{"model": "encoder-decoder image transcriber", "dataset": "numbers of one to four digits printed on busy colour backdrops", "train_examples": 295000, "image_size": 48, "crop_scale_min": 0.8, "horizontal_flip": false, "translate": 0.06, "tokenizer": "char", "vocab_size": 14, "encoder_arch": "convnext_v2", "encoder_isotropic": true, "encoder_norm": "layernorm", "encoder_activation": "relu", "encoder_moe": "top_k", "encoder_num_experts": 4, "encoder_moe_every": 1, "encoder_expert_mlp_ratio": 0.5, "encoder_experts_per_token": 2, "encoder_shared_expert": false, "encoder_patch_size": [4, 4], "encoder_conv_stem": false, "encoder_layers": 8, "encoder_width": 256, "encoder_kernel_size": 7, "fusion": "prefix", "label_smoothing": 0.1, "decoder_width": 128, "decoder_layers": 12, "decoder_norm": "layernorm", "decoder_norm_position": "pre", "decoder_activation": "swiglu", "decoder_mlp_ratio": 2.67, "decoder_head_dim": 64, "decoder_fused_qkv": true, "decoder_bias": "none", "decoder_qk_norm": false, "decoder_parallel_block": false, "decoder_dropout": 0.05, "decoder_inner_norm": false, "decoder_drop_path": 0.15, "decoder_positions": "rope", "decoder_prefix_bidirectional": false, "decoder_connector": "mlp", "decoder_tie_embeddings": true, "residual_init": "none", "optimizer": "muon", "muon_scale": "original", "learning_rate": 0.012, "momentum": 0.9, "nesterov": true, "orthogonalizer": "newton_schulz_5", "adamw_lr_other_params": 0.0023, "max_steps": 18300, "batch_size": 256, "epochs": 15.9, "lr_schedule": "cosine", "final_lr_fraction": 0.01, "warmup_steps": 910, "weight_decay": 0.02, "adamw_weight_decay_other_params": 0.05}
Rows from block 5 of the image encoder of a small encoder-decoder image transcriber, named by matrix and row number. Rows with one number within an expert belong to one neuron, the router's apart. Each number is 500 + 25 x the weight over its row's rms, rounded and kept within 0 to 999. All counts start at 0. Numbers have three digits each. After the name is the row's rms in percent of the matrix's.
Before each expert's rows are labels from the 100 images, of 14848, where the router gives the expert most weight on average: "strongest on" is what is common among them; "peak at" is the part of the image that holds the peak. Only what is clearly more common there than usual is listed. The data: numbers of one to four digits printed on busy colour backdrops.
# router: router (encoder.blocks.5.mlp.router.weight, 4x256, trained with AdamW), inputs 172-255
# up: expert up (encoder.blocks.5.mlp.up, 4x128x256), inputs 172-255
# down: expert down (encoder.blocks.5.mlp.down, 4x256x128, transposed), outputs 172-255

# expert 3
strongest on: on a plate
peak at: centre
router.3 095:481453467482497479485515496527477509501483507501513526486448517461508504462508495480545495467496510523505490502507541494463454547508487532465497493505512446562519512489481496535500535486526517511514502472527523491519525514476533496508493470533540543512
up.0 097:486487470477505475540504508499442473512458479497509429538540518470511505520501427517439507524470548504519450486481456465495500510519498522493482503534500542517500494503507535474520534502455482503545544516526502488512541517506457483504490486536481482510
down.0 100:504489489469498506505462524484520512490523472486512470499518467517514580474489549485510502503438444506479492545519493491537499492539483453480493483489500490509496486528483484503506482489533488536499492458474502535515544536493533501441565491505468486486
up.1 098:467523508516496486508512475511489470493547495505480515534458490512506532512511534492484534487479552501490521514542457505469449511516500502516471515500503533502478512524536518464511507457503506495470549510476500531509519484532517535532576480482503527488
down.1 104:476504509454531484535503483470529506527493466495501464500493471527511498532528508485510498447517559468488491512491463516464548512512494454467534525530445518475500426482484504566492459514541509539533478529517510509471492511479472517480509504507481517501
up.2 094:508508505508451502476551455467525504487521514486461518473540526509507501489506486489509516505515486513515497515483469480535534476518518496480511505479548468543475517474506505488539510536480517502514489506467464497480432537493494498505493535562463495454
down.2 095:474559498480494498487526525483535503545469517513507489491499443510489483510520541487442512524490538505518476527490487462490480488492530498519476513511519478495518491482543482493504531506486513530480491515494531541525484534526505516457467480473503519489
up.3 116:504491474487492513469456500475491530525523532499495506467498525485501525496480468488498487504517515530520516439498502505472514508479496524488496513527567486486519487532536454482504525533549464517512496480450517438484460494507524529485550528477519504497
down.3 113:502507515483480493479483516471519520498504508510495498495429517474480435498518522501520506482552545485482490485513528457496495496472550515461564471514469493504504502488452485588494429519516494512517487520539521476530477532486521493474504480487514550484
up.4 103:461479508522489501490546493494494496502518520482537535494514515431513504478454434518480477506488521502511478498489501488508504475555513474531497470488501459540484489489495483549509546527503514528480498482484501483505513501465433507517554497535433501478
down.4 102:495523478487469495477486490478505527443473503494482491505492509535493473483517534494506479490504497500500496517502484534516477506525492478514501462467483498506511477479452540427528508506522472497522472441508548493490494519500526518466492482536465481536
up.5 110:512499493471481451484463471528547524510479467474502519512535490490487528502497457512532534542498475473515519453496493520557489502491485494497493487537509502488459491492479514514515512500478465522527528468501498489524501499541559508486517518476463467505
down.5 117:475476552505531497477505485502522542513446516512483476491547466513516505530517478535483504467529500521505492521532514497459530449478514570530486495501488535493540535513492543529466510489468538461517456513489499483512463476485485479521483507527512481524
up.6 096:519522482477480503487470446515452523487532537499467508511530533500490489500504500496480479506513499490419478501507491507499495496474420484492520505521487529472475487492476504524537493483508523495477515501477524465521488532485449483486533526519509494508
down.6 092:487484508535445533517544516560520477549486542481507488522514520472496487508521473498530511512545520512476473478492506541508507501547500458521485494505498506508548512479495499536512533486503502492506496472513467512527514513513511513499458508516534567468
up.7 085:494503506485499494500519499460542505511519497498573488506551524509490512519512459488496447519488526502489516484518522478536528505482522475469512457493525497505460511501526495513496503471521502521494541497512525533547510536539501512474504538490485468502
down.7 087:487513505514526509523489465472492480478504523506515544480456455480503553507514483485474503511479509493456489489463503508451477510466494556469512507499530488467511524488472488523468502513465540487526445542474490541542471564469493487471533489502526479504
up.8 094:475495468501544456491507520524521509496499545525511529457460478529460477522517494503565495486486579531506477520508538478491448485477510538516484471494473528481490465507485520485495482488518464478523547465463533516502478472499513480511522517503530499516
down.8 096:495492482502488509465526507521514513503541486486516505515483531508507504521496512529513484508502484469477450475480490509505499500456440535455495505456487518521529462453495536502465503508487507520500493511490495544509503509484488486496474511502476533463
up.9 099:546504459467494530471528501527497463499519520529489480498535525564523447517517471529469503489477526479481528520496472480502517470512500511526523502536487545535487475492527511529504498506473530510512501494474479503492503499497445496475483533452502453486
down.9 106:514507453499524507506517508526546470485532495493528472519550484503476483521490474482457506524486502515470546488531444465539482493477465510527455492519500507485535520486524496477514501525501518486508492533513500517499483473499435502531529501485500493530
up.10 099:499531516493422523485512518509512488477469520514530530443501507527505500515524475484502482588507536505497487562488474521459500526534474496481536481488505486482490477504497508517493519472513481482535475491511479497506471535500514465509534475475433488509
down.10 096:521503492543451528466513489521529488485518520527484523518511480527493550472515468513463540552484484531472498484467506508517496502460480532554477541481518487541467488495515469493498484497486504479502490532471516514516506494496495498535473487522492475524
up.11 108:504519481509490509458496510479526509476521484489533486486479506488506508464496498491434492531509543500546519463474457504469507496484492479533497497506491494486443474515512445585477465510524495538517495570532495443486452520438519513520512478491493467515
down.11 101:473511553504510479473455548461523473525507490524527465502493470486453463495512516465486525488504493507491487460493464469499512504511509491552480492501466503499484511494511478572516482479490478519506468531483486531431447461486466513493470480515545492521
up.12 107:520489490502493542407480505485475498475511516538540466539470499478505494499496461510499505500503504538501505536496467522518500497537477492512491444527470464520485483505507462584491490556497505505512513489539553509515504495472453482520485519506429474493
down.12 108:483470529524496512484535501472495528468525504505487482532505527490507495496499536503522485458516508498502481554539490506485523538505498465522509520487466497510519548479471478523505508504510535506489447494487524517532479524512516482483463478483551510481
up.13 094:503476476503467504498484541494537538505535475520491516475463534493469533467498516530449515494487543525473466457542522516535504516478502522495494548486472441492491547488475501455504481514458526521532504496496478525514551497526479536531498454494519533504
down.13 090:506473520477518497479489457550485489539454502491552535504444487559538477486476475529490494499506511482465543498531468513462529541519505480506513492520463474512504541485495502511480489477526511514483515534475473446488492504484464513482480515485506505498
up.14 101:491498455532519519531502530518466539475557532497505486468451484491507518501493460513471469559500525507541492522489476505458536467498513496500445483530485470506534540493491491488463512518539501494520517505511503475540553506467552535476491521519501497534
down.14 098:513483550504500494529473498519514482466485483509477497495533475492472513516466500490502500512476500494519521500482496451531482582509505538544517502468475489514531494501495478467499506503483465512498529533517444492462538459547549520489504507501452514510
up.15 089:544461486500494518498508494499529479483498474519493479557533558558497503525486499495530479531507488490490486489500513489509526491479509485505426513477529500471498500511468484500485495483526511497456522509512460444513519462538551524518556492487461452521
down.15 094:532510498468529508543487475541536509548488486503480497523513532508442497509469464540496472526530514490485486506473512547509481505457479486532493472482482481537512477516513467456511457501487510505509480529474479534520505496512544536503500508511460484486
up.16 098:517473515509456465558522503500476486498451489484479548470486511510514509508486403530487513498513501504504476497505530497495499505490476443465485520460519499571484530457467482443472509518490470495483519547499510499484492484480482519511527509525496473527
down.16 101:529466479503490508520536525531494506459525503509486513511483489528459463536515523509473491531443487506489468523465512515491472493489448529526465505520527514502532527437519510474496492450520517519496470484503457482519529475501499529503474519491518478532
up.17 091:527478462486551497490482521540530519491516513499511493506474510495494542501536540500476494503520536515516518501499490514539524462551468460502568479523544534531455461521480543473511477515508495495535505487485520492492513461429494498486503496467484504516
down.17 087:539495498545547530536529535501458459527486495481488462530505539478526502515460513526485509548494479526523490499480470498490478483513487485476523498514476523489506503482456471444497429485498495517489508500492536538540477491479465450493447492522458480509
up.18 097:515555477524497481537496482524535522524492531540473519513495507476516495553491469506515504501530530481488486536484494458540509455544495466471500494492529499446487476482473531416527504454478507502488569461486496529529498550500530469488509491474512511432
down.18 093:483525488538491502522554489521501464517498511498521523482495486471510537553482529553523486478444452511484551500490505510488515523524507492470539517527525516484503504509489479500483521490544449502483520454510475480503492498530462450488561508496515490459
up.19 099:497533527510529483529551469499572531484547490481471450530488495515466498518483535499503494529505492515488492519491468508477520511470456501546513506492500529517518529471489510495507494487482546496482450494476486487500502494510468471502519479490475462508
down.19 104:510494500480473505469486473513504485497521496512490510514511481480487519470556474512506513500539510508522496506481524452479511456459485521551500473463501472522488525454480540532504477540497499477500497477521466544494526508468430460518496498504499540486
up.20 098:487504492507516515486532495455498511476456499495491491530479514502506512500540513502503503516518495525473478455490472465482439498551492509478509473496485433536539460512484487530469465496517485499489554503488515497533507537491512492469469480537554478501
down.20 104:543460506464489453512542490527508537514478478508492509540513455525552523522544508469464484515477479499549472498501501521531519513490482493508523557459514463531487472520468490533504528496512482477536517513503475489454480485519472493514471465502476501481
up.21 102:516491510492465522523487531492453498486514500501534512544524523488488497484555493480441502471510543512526486505483456536499479506489478465505473478454501511438502474514519468511524484550482493489524498507507488510534510513489517465523511454485544513506
down.21 106:500519514498519476475450471478498497471480463487529476470512463525471492456497483443526533485479498489514460463566461491521502529523496470479531494557490538526497539481551447497509521523504487537504453508494465477482497481505490503498526504531532527553
up.22 105:506502425478499484489451478478445489495520538536482502529508504501495513494490453486528486532482573498518479496496470488500508499545516532488474471537535479465500427510522546500528509487481460478475464512481502462491491449530494516453514539502520497515
down.22 104:508514546496604489483491496470503541507500528491532494534499485534498497485506521485487495504463533486473489486469494519516501523469493519530467508505466479503511533504542528556518481466500501522482496494476450512521460461513534469529526507523531514563

# expert 1
strongest on: first digit: 3
peak at: centre; middle right
router.1 106:478578512466495496491513505479465490501507515515469482528490496552521512529494528473528499513496511537510524507468464535489524481501509495543518479495509574508483475488487499486511506535490479509504481465439502535516470501499511496486500581491485478523
up.0 109:543434530482489496519492541471551476469508489515521485517543515484472492543510484498502497476504438498493533542466468472510483514570472491489513504525516503481517475490551473590491499524513475509506489515498529535473526487475490495494517469458493483522
down.0 107:505427530517486532453550516455524490487509501496514467448492565517505532521491550538494506476479524513505467515480502486499499508491487528509495531530506459497452480517494527494510487518513541486507477486483507513446450515523492456531504502506535452493
up.1 103:492479519498480507520509511510470497492530495513471521515470499530528473473535498503530505509542470511497549478548526484507502447544554494535510448492418529497466530446486502458506466518495484493513520476497527517503499464511516556480521543503485516521
down.1 101:495467486503470522423506521546490484483528521457520468507504479497477499477484527506507504526487459492508500545484474524522475536515498549563513518506507539525483528527495517494499445514510477527491527458450492497483492499516487500519496488465536489543
up.2 099:523522419498521512474477480532434501524532536513491467458497491492514509476519476523528496517480505481517518530526490472522500514509519482494443496508481498487475473478519449514473493504559525518504540487503572528509471469528521517527527472553485525513
down.2 098:501508468531524478489483473490519538518510493533549510480491521513526484519493472548477476509517534499530518546525493525524507493489496486568522529489540460474498511501525490469523518453469546487511472470532476510539507561470546520499487502510518513499
up.3 108:540485511486485449491511490470490505516501555500514502503519532475499506516460462472508495468478499474506515540502494527557539524469536529517499495494491488516501488514518512487501495547486522497510549481489483558510456543518477476482491537468462517468
down.3 104:518483517525513511506506503487460445527444498524477506505504532519483539504489523475519500496486503469527525520539519539501494510533470488472505504515497524526489528495483529495494524566533472495515502490481549469513483526491485539536505496505507533489
up.4 093:503490517486495509574500509508478524492491495479531516566532492486530488468499467495487555483496497471505497473490462516513437483498501540480504479463530501517520549487510537449483476494502515501522465459505516530508509501488512497496528506490510505547
down.4 097:503499527488541520407498497484499509535495570490493518477512496516523492495504497511475497504503502516521491488534550456473499535456508484483521505534442502498542493483480470577463538528483537504472536539484453465504504445487475490502502519509519455486
up.5 104:530479517461484498476482503523437501479541461503454501520493459497530469491477513506513500496492503510467536500476463508486511496546469482485464459496546492470487469489529565510477494522503505519445442510503565530520509510510486505521574472514510484535
down.5 099:532487484481507510501469493524497453467438524518522536540471501504484524515479528511481476508504506483526530508479494494520476493482441501514483488491512507491500483486527469504492491442556489510474523496508420469484488523558538492479467508478489498527
up.6 091:520492488529477507466546491493510520508514530530471454488471519518486493507491493479526455480490519536472491507531477469489505522468545493522521481460487504479512484507473459513544506525494518532475501484465484499475497498508479493533524495495488514496
down.6 096:516515508501493495503497510499501516479487485515465521506460489521468516515470547521496479540503448497486509471480488494486464573483498515535501499474544482532501502493525484486500509533541530462478512526478462485554495511491471521500481499529457463526
up.7 105:524480470493481548480520474520513508496497469476509533487499470494485478508501519478516507500506494495439495506550479484521474483484520479477493488484487428498467547483482538487489508518500523470534518514482564563542505490497531518491506523510552500474
down.7 103:525469534511492528490533488535522502576527521476471495539496473518518539464478484480490518506483529498483460478474515567493494519497491526515505530511496507495490559532503491450495511522487476492522498484470507504464515488520521554514484467482517463486
up.8 095:505471513530490518518519475469527469478538479495463506482552482493517512496540509509452484467541470492512489513446503496447427498449503469461496459501474511475511489505530517465539511481484516497476468463479501512516487509542493524511497531565483505547
down.8 098:507494493537515500464509487522484484525474471532522516469500442481478510491496504505507500484495513528478481491526478500463540473493519516517496511508437492549548504527531509536488493516528452533513474527527474484519493527505531507525541530535463520465
up.9 109:498521484506537492597541504512520488518485511506511503488526503521494509496490473510486522438465492484510524493531506511515500513525512508512522471499455551502496506519505446493487490484502509480506532506489504570514502502499483504498528469445547563508
down.9 109:455487496519426486490515474443517483474460466478516497493458492535478482523500505530510525530550540484500504514520499518537438518516468529477528506506480491529505501527466467513535540517497480447486478484472573515472506512459440495499494513499545524483
up.10 098:556467537476475539520530503500501502488458502512518508483533505513508456524463542522518491492492471539526482505494517482434487511489526495507497509481520545499460490511540481547490523483533522510521538508496513496505530523490513512528488533537495457525
down.10 099:503489479480511504490512482506503480528500526505491488496521455530542520485514523466500528473527482512468494522512524499523493521527509483481499491462500499549497540489470469492516535467493513461501478521451509501522512527558464503509563506520521545509
up.11 096:439516497534531480512435491486487483511504498481487473555484473486503509487477515518503480520518547508548517483486488495485501422524494447478480460481526509502518529544495530504516479514506506515533485484489482527490507481499443534557537448479483499481
down.11 089:487483486481460490491463525492511519460494532485494509492535492529534540520515518524499545494465489487511477519524483461488514489531471507478485510533498518529475500527518478520495526475485563504508496491507486473454547511471489453528479488444534509484
up.12 097:496504518535502506585497531494511454535537518509512484544502496541496496500511498502495511475469528518478492482524533506485535472516549511474465475493500502522514470514510505493489468494459508500506526485512514516492459518480486499546498507465505525545
down.12 099:509499515485541470532484487503505515483518481525494526491480525499488532483506479537483497498528520488469544519560486470511532505524515475510534511517487498489474471504477446554490527527478504506501490526467482511460520514444514517462542528489489471496
up.13 091:517479503468494454514534531468515500529523475495480504455543547487527494498486476501489491473487480481507474507553474490516467481498491502505530473516492490521493543492532497500462491511501477483479512488495459482488511508462455480503514490456442506509
down.13 087:489515522509528510511527525511456495501484477511480436475516470492528498541462502474501487486466499534508510480497537494482500507518500484499522497441511513494496534561503471515461454514493455484498538476498518520523488466505476510511453500479512491514
up.14 099:486504491489497502541448501484490487503480481482531526503506483469502519474502527469556506539505499458472541459475471491490511452498544504531510462521548494526537466491503516527481493507511511488512532445527476502519474461475493537500526478468479489489
down.14 095:499487465515487489469492528445512480478500521468462504459506507484528509499437508475507510512494547495500534499512509484524483499432511538491496539543504466492515493489484469474472496519513466503497537527486461506477509515463497483514440526503556516498
up.15 097:479519493532476508525478480490514503533475517479485524440486512509518488474480511524500495456485500498522560541545528539413559486500523490533504494474523467463489531472538414480467473506464520514497514489514520459485497529514491496487511486501512503489
down.15 094:525482478495508495531498479501532515477558481488508492525497445525519511514516524504512485516436546505474523468482531505495491441540486527519487522568497522495519447518495517510476525478496496496507516499459527475475494502497576499481494526472481536482
up.16 098:490474532499507461462461512518485512522513472476521475481477515478510494488495506492498487504494478493532486499528488524525523505502496485530511491456452487514511533514497397530477487523506527513519495505495506507508525487533488541505468531479498581508
down.16 100:521498479487500545544465536493436509483533486497494483530502521480517491492517501498515491507486480514493516484533503489455531516488488529488545496460547504508530458501526471524486467508515487455500502477457502513519472508495496508466553505473505533562
up.17 093:523499543512487478486533484486478516555529494460500477480497547525494513489513494499501498510489515489546519514507491483454502514484542518537499489471495455500519480500508431527481508545495529474480541528474499459495550541516530503525542441500488490495
down.17 095:509491501508509505537479514486447513525472519491515474522502498511540527538489490481504525521492483514488489561457496511509494546523529551454497521566451532494510517545531509520448521485499470501498498474493538496490512506476539489477507501536502520525
up.18 098:494490458530509527491533499514495522495496515475455492490513490528443537479508512486491512501524520509477496492538471514494525528483505501504521481506479486448503528495501522468454506497511562482486507480504459535520518473528479507497495443486488533492
down.18 094:459498523514486540511504509474516528537511508487513467489520537501531495478470489539500486479505557494497499501467516535485466479510481478488512501475454473493508509531457496486510482561551460488514459504492485476504493515506483506520471501509528480539
up.19 090:539511502516499517487521481519541469517493512508525468512545494484547453506492502479461516500505443489496485455498520512497499467479525475554515490481504551496507478487528519472514512479554504476459489490481483485528449501546500518491544493475502513498
down.19 095:507515516526499473473482504502479479512437518509497481509506476470493517507523479493507513508498490493512530538514520543479508534471498474486462529457457513461534539484465543483485502505481483462517497507444532491497526501457539512501506474508541546519
up.20 099:468436519494526445509525460482493503486506512486519566500464507550476522497511498497485534532497494513515490462516502520494449478414469520510496518504499488533448537506499505501524470454514531477522546543502513519497544496483489494504497505478544569465
down.20 096:494482465515517492436539503486444484570520532484486467512495517489531513492454499465525503507481545518538477445475481505468475503462492511445532525529517506501503473512490503504502574499465490517497510501522475556516476472501521525502500493507526477504
up.21 105:525511473472505544453484455471499525529511540493447476460484540516501524496495490509500503523469491482545518485496563510480557542477500484466586506484507469510517516519469418531516475511563493501496485523512526509518524532482520510461537515495529521488
down.21 098:515492495495466506516485517517497517517510491505509520483463511498523505518505512496485507516559484511473582527472506458517496499490520461483479477470469473499533469560498517457508489515467515546512518506522574513511484519548486532491502473507456516518
up.22 093:510526464531523511517513475456524522514514521504509484576479443544506508499492519483498530480492550524503524472502497490554469460540529532501483532487530525583515473484498512484462483477468484519452503514485476533492480500486532573515512461512465520499
down.22 097:517504490489479498495475500496471514461448528488475482527486469487501470528488474512516515550506498490498514438559500485532452490518491478548459482501461504469528505473484512462513508499544527477496518503508483477545529513471534476496510491533532486488

# expert 2
strongest on: length: one; last digit: 4; first digit: 4
peak at: centre
router.2 094:548445492535524532497490542503555521487471485495488481485540501449478525511504516536476502481511519498471462519487495512529523461508511495461520536507498542471501486518531503496495509505489460472488499543535492528466504503510472506516494471487464455435
up.0 088:451497475500507509492524476502492454538463484490493506495501493455480519485529476507446503471498517539529500484485512522452531530536468504512475544507512517516525500530485505478484509523501520514513478493535504517487532485494528512498522523477516539524
down.0 091:477526497508570484499527498526503515544534464484539507494525478529490482490512539507492539529489520503525478507467507445532484486465486493521480497548456519491500516518480506505497487491507493497490502467506499531526496510527489525513470500477518506480
up.1 094:527496427500457506463522546507459502514468520495455514506494512526499506472493458525518485459518480493471514500514490496480449535448486518522545511468466517455517521469517495469519469488542546454523475516498485508483487482486517524525523505509524523481
down.1 095:476513495522518510430525523504472544485473522500485481460513482494461489484474487523499514518528523506521503541522491470516493503531508480482515507504474445529432501448553532487510493507494513538481546482542489493510526509497501542457481511513532545464
up.2 099:504531449505494492462474506510477485528520507500524515501493474496491503498508490496533469512483505518479553495515493487459497510531501483489521528516451541539461561498486464524443473538478509500496538487529527489499521474483502505494512486515545472523
down.2 099:512476470505519503498463535493521540488498505505490514492457503513488526503460492501568484511529527531448511507423515474497507510493495496506467520501507473500464530539536433490499503493507500509500461517508459536482477544499521503467507499502510525495
up.3 091:516464455466508485503490505515477524478536476511488486507484505530512490495529531489502526473490496477481490522515529463493507493505467518524485483479476507488453493487457497547536491513538488488467511539494506487569493497503492499481510525547495493543
down.3 094:506477487478488532501546486472447486520481514479506468555507498508533491494515510488507495498496500530509490479494468522481473504480478496473544505542527509517511467498527482498516520486452535493495504510501472525541457541502541489532485529547507530485
up.4 106:458487556538542467499526483508543540492492518477488506467534512485468498479510468522503475531504509494503500507495500560462486480464491469503545477527486503500545531499515511505517505494499505530433574474525488520514484524487500530505506492521490483502
down.4 109:538532470482520484519473523527474485491519540531499519535514487494520463507496483487528518473531554496503503462505498480512491477490492451524447545487485483482548483505475494548461437508484494539500526532554550524530472514488494504493484513556529530483
up.5 104:539478442538480463520517448528531476508499557489512491533525485472476513500510482495481483505509497490471523506516565514497495445513530488496532502481474506477459545480504557488484514523522508511460550473521494507464504536516476570500496480540517527501
down.5 102:521496499506514508509495493524531514494548487525481518486489527541490524462500489508500496537505485484529533484503494453500490495520515561522489510472540477505462478519470479441506556497497445514491507507488495494499544515506526465504438481490496510450
up.6 106:508533512484561501490485498476476530524489476475494509510524478500489462480521495481466507553523471502510519475520484497510527500445470497499564512450503496592474513516526493514482500588536457474517529512522529501509440493484573572485504512470540524528
down.6 111:502515518495542517522517538499543495481483468506524520552538412484452497519513494517520523499477516500507483558521533488498466484500460494519520527507496514543490491510478521489514472532509528466504466516487486494498502489476438541469485506473558526489
up.7 095:467480468496535494466504517455480506540494502476511494474498538505505494472527487545544490543521534482476503508486424452512539456464528496525474460501539511532515497515498528459529528526478488534486514502520521470513522494499460523514445480524503508492
down.7 089:506527522513446502474499523523499508476491468516488486472485452505463528504499523505505516540502500483438516461503559468483506512495540517460500518530468527540511518502480503452488473506489489457520482479472508478518497513501440487464502519479503511496
up.8 090:469501518464496474501470481468489488541477468485430502511481511559515463506516518534486507548490482536504530520536537463487466506495498477525495445494502510517540483484522477513474488509505486482493464539487490533475479548487503484528502503486494506506
down.8 093:503487509521477523470519482501486493494499527470525510504525506519506472521487490496513496487494496489506486484532522536509497512485548478508443490499494488481456485513491510503510493518509484531508491527521524480479503515524472456526468509530498501511
up.9 116:567456448531483514468525490525576533495503465505492485490520490495462490483526464507498489530468458519468495497460550511497493484550496520527550452489486522464538474497498597523562461504493514498509467479523502483490497506494480519507511533470519502510
down.9 114:487490515492528519549487509482500543503500489514506521494459541535509474519498487517507498532517457505494474482538459492562509503480479506485506535510507486476502504507508532541513457505486490504479503519544564511482522449487476529484511497497465528496
up.10 089:454523492469469506487516453525448485488493492504478499485528523490487494516503469491520501520493487521480515490498503488513467504489603527484511497530554503480525519477494532501506537493496498481485435499521466474509394503485532459520508489520547482487
down.10 082:489519513494436512504538510526472461461493490509488482465496433536511482468501498459485504483478499512522460506489468522491477468472470523455528508495507459504444506464504479457500513506507550486493496475541512493518486519532526489495467490481452481491
up.11 100:537525427465524497411474505519492451518537464467483502521515550476548515497507488511479507504494456487493496535508513506502538463543458436494515512519469501478495499506506495515505543540512532533485497498469530480468528476526483478495538503445525543522
down.11 111:498485490497512495491510525448465486518517486507464464537506491507498525508473511479525520503521468497505493502487539501488456511477560479506496508511496494490509510503504449558497468416491472474480497512568532496545507519490471493554506495493546479489
up.12 097:484456465469453498522498475523464490474496436500461512490530519428519545483518435510528518500520517473490535518486538519493519454512551486470527493514498519541500517515499527487470515500517476507527526469516491486487551513533489501498510464498512479486
down.12 098:495470496494510511502514563489516513526506513526511499494516518503479529499497516477513488463441513515496457454460482565543500433489487510483525496506497471503492541470484491505481515534535499508495460521498523483511496506551537474531489505510555524522
up.13 093:485512473509493470485519511522476535484501523525509509510549475513473501500506500484504518498516500508496524492491499487443475515477498536499498545479503526464516471480499497510489537468496507507515483480524489515513471501517573535452514481537535502519
down.13 092:503515481484460514467530483477481534498590472506488473494519573570535479532539460481496489530508527501519503484471512485469497518520467475487504502473488518519477500495495474532511484546521521511492478504497505494508509495462481482469445470523467460496
up.14 105:525497494486480504545521535501514504523539549503491489544524478559507487494500508521495491438505494521481510506485437507498512476459546500525507507505522521512517484482506479493487562513551510542485520486502498482496475503486488509522500483488512499487
down.14 103:468535504480504481525506465486563504493542470470507482533493493500510485503539520477510538491479498505493496524544538458444506466532475541508488485507489490505510507509493511513527523540515550503501526515520489485569475522455516479504508513507461482462
up.15 092:468497512519500483491531542486541501449477521490494522514467471427527485482508465481466507520529531498478500516506487466505507495513511460495449511485546474485469519485474518504506533490496441518484530444528498546459499479465505477470535516520510492498
down.15 092:462480500501513498540485496557511500514534490514507515473468479465519524491479516495505516514481510495493487563506461496537504486516532516529540503514492502520501514479489514472502439502508528494499477505487500505509486465520488468477480489558523446481
up.16 094:545517557454514469505569486528542494477478552494529525505530489510508528514513452486512517496508543488502434466462477481452491507555488536520463492488502469506481466489474471533530519494513497474510515490514508535494504483532496524521534516515544529509
down.16 087:488508524439470506523468538491533513508497506478508484528491513494511514531557514496510478478455529486519483518504460484503465496514514493522488493475461525512485527484494516524501514447457535473506531494504483504550500558490545437524472501446535505511
up.17 108:485488522484468490542549467496483600497525502509511485500457477529517519485502457504490478537489464516516546506507484495534546490486487496525500474466456512451545564539461499481468484493537501485487511458509475529471517452458517536501475525479510494487
down.17 111:508499511456492501481507492507512478495494489515508499519507493469500501467513510542529483505502496453496478459516522532493511486510516501504492480484448530493437495425469519491530488498520471518487508499470512500504487542491456484472550475516476532459
up.18 091:509463487496526508517486510508522491479465518516526480449509497551496485499502546478532524534506567505504520531518508483486500510479529492490523550522515493523503458502516479535518509488513518485454493459494495517549507519530517499529495504515534525464
down.18 095:506499530537512533468493502453443505514506523473495479504512476525451504512464478509535472491483471506488474540486511511519503503444522527523486527513469497524526492481507513557553471469519549540489502499476475498523515499448501525449494482550506469487
up.19 105:570454475481491496522472527506520481495509503485527482533538504501487509485502442501486491484485492497469491480474505526531545521478550499477517494512522465550517551541568493546528481508528507510494491513530454484512490517505481472498494527503490529509
down.19 118:502458475472531493493538469496486502499533523492491505506510490485464508512479505517501484535506485496476482515502513500521542545435516549541470510504437517509527489554536536517503474499517528483525508478518489477519508503482456511490511480517451466508
up.20 103:507504500453554508487476491500496493534501533512478465500476474469526472519465500513497482537482522498497524514495530519487505470522504466511490443516500492509433493498539501528481522495494510515492544476503530478500482493534520515504556499551493474521
down.20 100:512489528504537495554495521532490525526525493448534493515465532508492480528501493520502485485504514517477478496516459479503494510532494507562521488443514506486518507562540461477491524501493505529499480516505471496530501492523484521488478532506485519517
up.21 091:494498519541434452496502503506503530484491463496530524519491505462544503507492479505520492516532500472485508494480475512477457469477523470490483481492520545478510519496502519519545508491527503522543493477485494475502536504476476540567500523468506465499
down.21 091:491492497443479486469486516472506489475531518484532502503542492481494462475533467522503488471537485498517514541515505446561461489525522493505455461493532508517434517473495518460511506530488513496489489478482466500480536451532517498460558499499513526446
up.22 098:459538487492506495526500477500550517488471507480512490526471506552549517524528537503496499504504515501518471524466486483496487467488504488476487517472483475509486476476517490482479523515488493497520452488462501534542452557514493502467506507423515496492
down.22 098:493492534517475503507559505487524484479492585523514512511510536486506529497506514462481526489481517523501499480497490495494525512463492515515461486480547486507477492482448524494530532502484496517496511527437472500472441507486555500507561464492495484491